A small image captioner, trained from scratch: encoder arch swin, 195000 training examples.
Rows from block 6 of the image encoder of a small image captioner, named by matrix and row number. Rows with one number belong to one neuron. Each number is 128 + 32 x the weight over its row's rms, rounded and kept within 0 to 255. All counts start at 0. Numbers have three digits each.
Before each neuron's rows are labels from the 100 images, of 14976, where the neuron reaches its largest size: "peak on" is the class under the peak; "responds to" is what is common among them. Only what is clearly more common there than usual is listed. The data: rendered scenes of toy objects such as cars, trees, mugs and chairs. In brackets: how many of the 100, against the usual share in percent.
# gate: MLP gate (encoder.blocks.6.mlp.gate.weight, 288x96), inputs 0-95
# fc1: MLP up (encoder.blocks.6.mlp.fc1.weight, 288x96), inputs 0-95
# fc2: MLP down (encoder.blocks.6.mlp.fc2.weight, 96x288, transposed), outputs 0-95

peak on: barrel (56 vs 0.6)
responds to: barrel (60 vs 6.3); largest object: barrel (53 vs 4.6)
gate.193:165166076160129105084102091126099131175130200102156135108112158158135118150177164060117091156160175092170126104130113205126159130139132120177082185135170145141144151143122184164203123141169149132168111160148130144133127165123137117112094173170137134059128118093104085150080083152106143161
fc1.193:117126072122143100062099145101165194103126201108123137137083160143140088152134182094124133108099171118135087152087195099100048071125146118140119165187154103168145106121132120097134165125135118119086114204120187135144131130162071136164144160109137149121131120145137128095193139111126123200
fc2.193:105161043157125123144154068106139162119100115169103091159110080081118066131107160057128158139073127077131125146155102078101114120187137129126122131172122106098130109123181121109132110161109153171118105094160163124198111167126099162178139133141136145146117135114108090121108080215087128189

peak on: umbrella (38 vs 0.3)
responds to: umbrella (48 vs 6.4); largest object: umbrella (26 vs 3.1)
gate.79:143146112138165154159111112176105106157149154105058114112110129129134070123128198063198113104134125100065104104186116186161136114132130159133116097093114088153123123136116116152154119112150126159169017132104123125145091133144105123168156054078164090108110114166045125107114108137129131112
fc1.79:093119125174137082136096102141088153130112141135149168107160081155119126197098177158148134136158141131172101116094124062083068103210124106097094148113120156146152107138127096063110173141137142121051115074143130076123152156161135064122107076184107159136154082097159116069146126122106128128
fc2.79:182048082127124180153097130110138114175124136055144073176078083127098155107144146125158165099165117058081096164106139105132135099119135090175141132133128188097142136113191122136109116088165123085114122076151166164099185122164148134090152136128076142110115089065113150143086148141105111137

peak on: mushroom (60 vs 0.5)
responds to: mushroom (83 vs 6.7); largest object: mushroom (62 vs 4.2)
gate.287:089122172071144149129172126148122177178130091176152079163075117154137163111158068186084126151134107055170159150073157048133175171091133175163061099118114129128144141133142126148125140169139179087106123083121117120141080179151116123142145124093145155125121109073160127111109135105161139150
fc1.287:117140115158109079123212128130079207147135173114121131121137135080137175100189109107150161111137097152111110041116112155149170110048118079123082116131198129128135154093073122175145164135146133097167156132149138157098128122149140157138171088146120122195122076126084102084100106112121138153
fc2.287:134105144118141150094141137106107101113098114158120135069090097148120112105150138125116104224096129062163121095046121129150133135128111089184111115070098123088148179182152106127121112085166098097107137119094146109173127103198145101153124155143092160025108125082133094148152071148142150151

peak on: pine (36 vs 0.4)
responds to: light from behind the camera (63 vs 25.5); pine (38 vs 6.3)
gate.99:103136185114081162171131066173117154154108107138151120122120135162120124061149119155155161110109175128170170148107126243097124135119081136114134104142119183158153146140115099110162186117065093169123084118135095119130118175115195136184095163141134145090143090151128154102117126149053099119
fc1.99:145143175123085129128180095196049131159130120174089153130112166178096125160156143098160133123122156137116117103088132110125127181103140162146155111173108088152186155170116145096114126158124107131197073130123136145142053182094112116156065088134181120136120089102213084141099129114143148113
fc2.99:104107152108111194141120114176164113170105107123107070150179162145148127118129111152158091134184114106180090139146103183131145151063149155115142133109063092130152116109095171109146140158138147178157152187095122142098206190105108158113128145144087141136179161062144151130119101091048131141

peak on: flower (45 vs 0.2)
responds to: flower (67 vs 6.6)
gate.278:100148106168089144078132111134069073130143164133108194149147136150140176126124099091165177109095119099140123151088111117168139142145168111174137128130099184116138057118177026126076169079166144135145123114065107114067096115099129153110120155115112130084141122092127123159159162127160152062
fc1.278:106104145122078127141131187178131211140137112085127167137128205147063076086112129130114122094133138105149148143132069090126137081144158185140126186146180102159096111090170124121155131123057133126113106106100120149114171060116095096101134125079127133163113102147128106073130116153186065134
fc2.278:189190163122131155108103058129157110094157182107152128161157129159112173081131123154165156088105145096080119083110121207169082128115154122153107145111131178125133143108172107158090136111125162129167111137142156101089066149106122110159182138085098176150126175071144148070104165163087157137

peak on: bottle (45 vs 0.3); mushroom (38 vs 0.5)
responds to: bottle (50 vs 6.5); mushroom (47 vs 6.7); largest object: mushroom (36 vs 4.2); largest object: bottle (34 vs 3.3)
gate.1:123130162098155142155204127100043112111116112165113123149127114166120111146141086157065154155112085114193113149141163137131154121143189184151093164112134137121135172089153132123145153156098147084142107145150147138079109167144078158122108128158090178164166070045124102181085179110117095155
fc1.1:095132152165128152109155141154169185099127136100072068189084105140092113097138109136050099167156117126166127155121110096167137094064142156164082115069183112181096106062120152137126081119142123150113132093108177093106119101149097136169148133134161135173083150123170081086125174123134164164
fc2.1:105172163133103157129129096150079134105144120161145066062080150124120170092126100162153133128106108110147144103107154130164068197127168079180121222146157116130122186140136098146140080133137070142080142128097130188164143136181103095179131100155073127133136128099143121167103136191147161124

peak on: trophy (53 vs 0.3)
responds to: trophy (70 vs 6.8); largest object: trophy (33 vs 3.3)
gate.257:132101119123147135142094111139166115075093072167075112135141104207091168112132169115172161138137179159224134168131123125145101130117127135136157092164139120097110085172134097166120128142142108101186092093100192171151110081063160139159066095101169160106112130137153105093065134136118129116
fc1.257:150143098140138108112095169080103115177139138132093125104120149115109112062128128134103132119118120168126125156109144135200188103126105153053094097098098105165124081096106096133117120145134117122151162114211070091105090197120110151093190132069127124141165162138140102146123195115225143113
fc2.257:104133111101141107155127128148107189134129118099164041164123119107131116213125132137146156144099133145151114090096134175156124148158156167111141087018172177094125151163086166123120092162177150104157147168132118102161150082134118131153073155097150122167099168119133186186156125133091171113

peak on: dumbbell (35 vs 0.3)
responds to: light from behind the scene (52 vs 25); dumbbell (41 vs 6.5); largest object: dumbbell (33 vs 3)
gate.246:141161128143175064137160166104079150166115198118204139141041142167160134084171141117112093139098171116105094147122150153128067120145146159095095109126173137089116152116128094133151175118147176097127110210121145140144159161134108078161131089098133164140100131186130103119092121183140171155
fc1.246:141062089058112146140135173151114118072165055084124085150153170117148152118071139132107180143096107128138171105118156150080126142089091177080167126160080131152100120123159153133097106124091076200181158114148120075126177135059133134102159115129133122160171100109136132078151122129106154100
fc2.246:159089178099144142197100152104096140148123143117091148111150108118122130118085087127118109107181101129191194129116123109129174147072134189129190097139039108155097126098135127125168162099112073130160129103108188091053143120089137091156135094149139104124143113148129075149120136089144073071

peak on: mushroom (52 vs 0.5)
responds to: mushroom (81 vs 6.7); largest object: mushroom (65 vs 4.2)
gate.96:140112190144110153106143165133103103136140122126163131132122110157131141128140118063102094107083142100182126056126088110159141183101123113245112129142087185143061107114109104110133160176169121139119121122113101135114044130105143109131153053111083172141132097097125107125087148159106071165
fc1.96:125103129176095090164101075084143127127076113110064138082089146147157094082144165130132134101160142166104142168141124099144120084160143158096158150118085137078109147116116088092113080108100058126194075169090172099095085149120208131116169106115109114101137059167125110165177135116143125110
fc2.96:148071135137111170095132118094172113135141095104069180149154116154171125118110112088102134139136115161100136157125128133117088140202059065094198138138140115137137133157155126127084185122142150132162070145090108012141136137104124169100101085101123122084118106117181168128136056131139115114

peak on: trophy (41 vs 0.3)
responds to: trophy (47 vs 6.8); largest object: trophy (27 vs 3.3)
gate.264:095147104186170176126057123138107146094168153116117128142147175118125102151077119144037112090147147131119157106153146126080123128131168075119181138128128147132087103122127109128150104136101106111053116154134057140138112142175100162126209136138150057118130112159061118131140161138118196074
fc1.264:145081158080149169102124106122097080193119112111136086114129141131114078168209105157181158132159113136046117124158140118155083121134114103136087097113135126130076112092126080121117128161102134149200107078207161131115105143157149111074132129105120166121172108106171072146151138124115050115
fc2.264:134086098113141103158077176138088085132126118163053117138162136135155154103109141094141144100150132073172196138162127124110121226156130078142138166110176142112139124075133120123142113146127137061109148105096110045124149133172091049133116134089079175152099155118148131146101142107101070133

peak on: rocket (25 vs 0.3)
responds to: rocket (32 vs 6.5)
gate.123:100120143165111130099209141149147107155108090178090117077133119102101152099153179161107161179153125134199123144130136180144146099101114128127168162110130167178098101102134059097157149169056119167105136143096136113106150154086099104098102125131107179147176151102069159164053093164106115137
fc1.123:127078136161123113181105168098081140090159154088139143157101199099127129151084035158145154136113084109134137143144118148074114101131149113125099153127136111106173115126083168151127096101181139100113096141108156111203158084145144111150101099178190150132213111113130139093171183082151129101
fc2.123:055138099107173162140132100157130156110161116130149137165153145168082099088137086152140133096100135089099063152180127076066101140154098119175123125106182169136107047104119107128110157134090113124130075165228141175104117122145107127125184174090109081145113118131122134082157159156114115103

peak on: bottle (46 vs 0.3)
responds to: bottle (49 vs 6.5); largest object: bottle (33 vs 3.3)
gate.150:134129155101177082135173089076134116178161107109116106159115089125125111119203091201098129110187129123180195154128102097132177095120150154165120081137131117175129132059131104193127146125142185163129124144153159155138118131094109155110173082132137194104091112105082158148103072097126157143
fc1.150:191094119107129136154167086071215130100150135204142146137087069157094138150104133162128103069109063133138138174158121122091101098136182161145149104111160133065117114186131139122128081073154113123129077145137110174195113144182130135158114106153139120088148162143159138099127124091102083117
fc2.150:154105079139129097165165136130178146228106130078129146166184136168141094211149158107111192109060166128101148142150154162116135106102126154094148094122128152099105100157131101142105115163087168123099062129135175104138141141119163194074127129091101100159112126146145154114095199117128133154

peak on: car (30 vs 0.4); truck (30 vs 0.5)
responds to: truck (41 vs 7); bottle (33 vs 6.5); largest object: truck (32 vs 4.7); car (31 vs 6.4)
gate.161:143112142156168085138112174132110109086091124101067124174185133082127135084145113119147199092160118177200146174106149090176132111099145087177084122145093124150138095109083109120173185102171105146101135099150151178141070076061135124159120125166142152152121126151130162173154161087142117103
fc1.161:134112088108169180144142132122158177115205114123131131116142155113131130141031162155169085141098190124128078078100157171084106140143120139111111132135153104121177153145146161090097099147113182058165102145103080081067153151100105122099108132128091134129150118100186170072128157106153178140
fc2.161:229061092097122092114124071156109110159114150083110128107136097087169131139089163076145200115105129137095136134087117168119140091127181155150132115085120100138111103086167098075136109179077160144156080148149142133139180139179123154092127096141101160177124152093140137151108177074112100115

peak on: barrel (26 vs 0.6)
responds to: barrel (30 vs 6.3); largest object: barrel (25 vs 4.6)
gate.120:132165107133176150081158104137216190116198196124132152134138131054185114104138149093146129138161144130120167129111131157080148098102120134095166146085154123142140146161170077154165150099094074134165104125156130175166107183112098156167144118098063143116119141169067108129107116085134100146
fc1.120:103126092080144098155135154097091151129123176137115158097124127088170143175136080191102136110088150050110110140096091090150126067102153146121092190186120119109116128139149120086154139216146118099082092149065142103126145146185152106057146145115143093132101151086124118125158152064165129125
fc2.120:144050078087178094148142139141076084145100113074114132091104142169125098113166084119154121162132177085180144092192119161200113197176183157109135109113095150128120122136108115104117151189157131130144130127172096188157175155156129086101122127126112093153147176161163117131141121114083152149

peak on: dog (40 vs 0.2)
responds to: dog (50 vs 6.2)
gate.58:168186080169090124165199175084141143114111156153154118115167120107061174060113095101121168098135108109163143149130138090092108132132130067044095105120148161145157105145134106153124153078075098195144103161135192121102083188109095112157091137144105107124141153100111113111152154112128115130
fc1.58:098145104136152135131157112148125106098106140123134195117149160106186183161188145062111113162080154104153186112087066095173084123117090171164152108145129057116102139174150127157094134196173091085155136148131161139116127153083170128149127109115138082130165135141170102092178136154074083138
fc2.58:101192135078077159106076151128112099072146065150090129105106116067115135139149165086081093098152144175109182124118128131141167152083187096113131185096095099184136136091123108089121115123122060164144138100072119073151073140108152141133099159097156140144075105152142135113104144119110065119

peak on: house (26 vs 0.6)
responds to: count: three (62 vs 32.9); house (32 vs 6.3); largest object: house (28 vs 4.8)
gate.283:097125093116140062111182177082118141118119068113175179122139193138135124131120123103114126160146128125178131113122083173129115162139124119122144171159152122213174135133139159156092168165085087149099138132118108097207067236147168116117146147161125135117148104175139110141124131186144148115
fc1.283:149125107119130144064085125099131092112163138180166152138114178171125073110108117141120135122117087153182075107090151167098087052160176122093107128155153145172132137126091129144104147144135099105131117164071077185129062148131127093078103143118150077128107126200118129122188113129146094049
fc2.283:135138153230138099117141164106129116130099130135116138171117100161177135125175043134082159126114125149082125111158071184131168120152097127088159110175118117191096067143127119045133135166128146125056090127186178150141106138113163154125137125156098159124071125095096090129116129141107103145

peak on: ice cream (30 vs 0.3)
responds to: ice cream (77 vs 6.7); largest object: ice cream (35 vs 2.9)
gate.49:153071094125221112156093107154114171144108151131122125152175147108104137067150180115157121102134087060110157131110098121140146162140138117141115104129132112082128184115176114125096171151139154166036146128168094154130149153131094152097167111058120108085117129122146137028160114139152165099
fc1.49:116115171128170160156114108087155090093142127135111070135168133156164127115134182173120083106144121109099112053166195123126173148204165096055147072125106054124097130136169139109122153138201189119127133142153161126133144150107117087114141158122132142109092090068100111111092145182130148149
fc2.49:064205118133091122098157150136149142168161097145120136146166169204085177106131107153107149064108109098165073139077141205183130121120105145134164106098106151110141112120150123108117124135097069143143111134112086174142086093117095156109105116062109163110151118163096133079168127109177143068

peak on: house (34 vs 0.6)
responds to: white object (44 vs 15.6); house (40 vs 6.3); largest object: house (31 vs 4.8); its colour: white (27 vs 8.4)
gate.154:098126095195083116121164169082164133089065168098120193134114163132166113121109102111070168153159082143153196112061146139130155123107142084154155161108172123142111093138158160144078117176090090110129130120071128107103127169116129174139112150147147142143125120161134107136147172072094194064
fc1.154:144132144142105129142148140155112124126119108081069145184169102109099139111148162100185081162162138150126137104255043082133075114133140123116147106087086135131127096104148143120146124114141118169104139121143170098137164096156097127090169114169169152174123155120129161071130061135127126168
fc2.154:148125089118076144136112141130157128132117116123174110152163112126082125152059097144120154165101103133100180150099163111076124093106140093074196145081139089055171065128136151105123166103132086130094110114056147063114165184166150141142136193169151125180122135164132113056124147110129129131

peak on: ice cream (29 vs 0.3)
responds to: ice cream (68 vs 6.7); largest object: ice cream (32 vs 2.9)
gate.261:122099109130162123089137078104121111108144122165125076103145164117137157111146099101100113132170113008089105111130152152200188098125176088081157106086170058093142140136157127079152153188121161127138140122113116134160146193111126055142198115098139133124137151124126108111085136153097151141
fc1.261:155113149154231084110099138152114118114095130110172145138157123127103171129119085141091068061066152096083124134148108130198151147180156099107179107112131099098086200154161150090168124182070144128088107156122144133126150150119150076135123173098150093141138131112119076122127164147131171100
fc2.261:114165110101139130048156141133145159154181070139129116156186174169110132087124117132141176089109080151155114108098170150096112165159095138132092153166103145162167079081161164141121154139110128144158159091124071097165134184106128096159140108062175160089141092146125193069127151151179136122

peak on: rocket (34 vs 0.3)
responds to: rocket (45 vs 6.5); largest object: rocket (26 vs 3)
gate.86:098084162115118128168143168116138141112094199126102154097118122119206086121157166173115117140151181167155134094150078102131107135192129129154177169155116170126138135158120160163131126141112159109103092133160110122066090099123101159102146147113171050223126109071145073135139085123084113122
fc1.86:140097113156125084067112070113144127086102115128231102162120148106087164165086089099134166087095135066135126146112155139164171096090136090114158117088167128126092163177101076159122094124163149119141137148160095141115148138200155117125141106114129117065112103064124073102166140120154125076
fc2.86:118085125138146190135095132114149115169165127163095159107115133104079097177199127106111097125184126122124111132096090085075178131145130172132097176187141190140188129089108155085135110110135119181100153122161177148127106133125112128137170111139138114176153123123130225093147075122207149114

peak on: dumbbell (62 vs 0.3)
responds to: dumbbell (70 vs 6.5); largest object: dumbbell (53 vs 3)
gate.179:159130169133120097134154146097117065102155145149125129150071084182144147136095108156100109118101178102082106126119188105150065128173120199137144172111174129105115140117052136185095162099090129101162118111121144162139137161138104084091104203117098134100081109166178106091130141118091162066
fc1.179:181111164107125117109069140142144092083126082122082128144205122115150074084144125117133110180124052140125124121131131155125182134117143159144132100130091138139075083130117186105137118074119063160109163150122123087143166079187121200179192089118145182097100144161125174095120118125125125156
fc2.179:144153155140087099045162146144139184155126120104079085105106089180107107142103135092175109126093093093157057070107077156136100146113133185130127154098151143159158134131154156055056167122136124190139179094121100146125084118149130129182169114126088104145145113142151120123170111078098119159

peak on: teapot (41 vs 0.3)
responds to: teapot (42 vs 6.4); largest object: teapot (27 vs 3.3)
gate.7:084110124150108099151148138123108101158123105134040121110113089118107149120099156127150089116136126130105085073194219122201095090104112084135163150179173163143149069109116138119134187172122072163123105117114174103101149137196121153123148111123145118174142133087161177130100192131134163129
fc1.7:156163134153226104087111140159124105129152123135118177106111072125180128103128185136140109138131110130107081134192111173109130073136183130112142136107113117144160161128133074114143122065142145083211175108132131120137114154181196124126103114095139096116124107119184082194078101090124129176
fc2.7:145148124144146085142150147140161144150146125105179143136112143123130106116112180103099177196141161103108208074145176155166113061117085145141135107172131145131127082072167088141188128132126154134153053130095101149093153187065094109099124179081127113106123146111118131161143093204138141169

peak on: truck (36 vs 0.5)
responds to: truck (60 vs 7); largest object: truck (43 vs 4.7)
gate.35:094095138154150134191133106112099159122154126111135123128101087129198154161127108132094139130116152153111146143143023159120097151133122080100176200169126074100159158129124092164190146109103153099165153114068114127106136094050186094145130135165129112102148149142144130128192061117100158100
fc1.35:126134132135168169146110166112102151163087148171070127165079062088187152159187163140112107132125136100119154132100131080123098122155140096177119114120159112229171095103132153177160100142186104083091145113126155152078103156091148100109099159110165088090090154150097073110141139137119173136
fc2.35:128113162145134179118126153118139130151106147086111134193101185185140086146134150143169100172166126156148107133119142085117115155135129065178157128146102127104146180099132184156146108125163103090132163139161117079149145146147182154147139150121122255134067118107104074178096167134115132066

peak on: flower (37 vs 0.2)
responds to: flower (50 vs 6.6)
gate.226:098111141141170164117143189161136121143141161120110151116161179126124133122174166124139091130112096142145095084116122166096172125160124091120163196197138089049156150123150102065104163147140108049181101151108157154110094115102140097118147119114138120173213154125191159098117140117088110180
fc1.226:066133190103131118134135141178117142126066074142095137111105072118144109171140177133132071175179133136066114122192110147142139140105113177121129111136125122078150073067071162107154151141148167152160191103162128112120151150108166129066148139154144182140151148064130130152143167123098102180
fc2.226:159102118166181097151156136123126096188078139145168127144107139143138078183179136069163078124160132115157115148121225101152169085195082119154168065095162119134154084136110114165165105135158138126117135075151128134152145129134161146152105126163082125081116131181090092168132083114120170151

peak on: bottle (59 vs 0.3)
responds to: bottle (80 vs 6.5); largest object: bottle (45 vs 3.3)
gate.36:156108111160142135157101167086092135113085186153107178130162143133093145077160112101094159133126070065145171161107102140180173086143130160139087108148131146129146100156131116157149199117208091179095136034133152161110134099063163172141100111146144123147128145152130110166114159129098161165
fc1.36:129178092123145108173174147118109135055119168126148138169168110183147160095207132112110145182105049099173154176144131141160114195167136098141111157147141190148110126156121136078139103147134052179116138127144177155171107115143148118130121140168134121111166127143112122105166169177062118144
fc2.36:058131162145133142139116143110120113152112119106115132132135148132115116139145080162106087133135174183157119085147151112167127184134108127171075156157108133110094131108099111186133103074181103180109196074090059114057087145068145139170122198099161133166116086121102084147104105089143118175

peak on: barrel (36 vs 0.6); arch (26 vs 0.5)
responds to: barrel (41 vs 6.3); arch (28 vs 6.6); largest object: barrel (26 vs 4.6)
gate.10:095085112142072169154101131095126122158087131149090097108117106087112131123079120092087109088223092127140139113084065063091118098087139100079160092152111131198174133139139161099155123135149139173111109144133158199158114163125139173148121086157183096140102129154073135115176133112130148168
fc1.10:151137083173043125134131131132144153046102137143139182149179131133145188090124148154105147135088094097180112158137161110171181154109171121117139097136141060046131079094094101149127121091116115138109130094121108104083152159110111127125176128143133077126125081130131148177083123121086191175
fc2.10:100169111137054138102152113095093101123148145120142082123069135119155114159091105113101148158191115165078158124082138090152118136121153110078133079162114120155146199127161105153178143101160161131176131113131125232160120144147115139110134151111175079206111116140154141096139143077121135055

peak on: flower (82 vs 0.2)
responds to: flower (98 vs 6.6); largest object: flower (49 vs 2.6)
gate.75:153155123107077147108127106133161167101112128099092134071137123156125208116151107098148117118090132072117110148144076151115123076106143152157109236162191126099107135100199122139148157124092109145151080132087096129088095119100127032136156123067111108152080103152109143136159157149122162149
fc1.75:140107145071228085148124104125154151175083161164180082144120122180182109149154139150108129151173180157109093116116127095068097147105097126135148082069151088143120137181097142120110159171100079119126159088108136115172131163134132184134155177105148149126098155188120164163140163170143114107
fc2.75:074163106119137107146139126120087069123134112108176158076078132117126067147120074096108131143153085145099123139147112138151195097060146127102129132046111087135196138099128168169186115120126150097074130154146152178136186136094096138096142153195173096150112164127096136162107122173131089120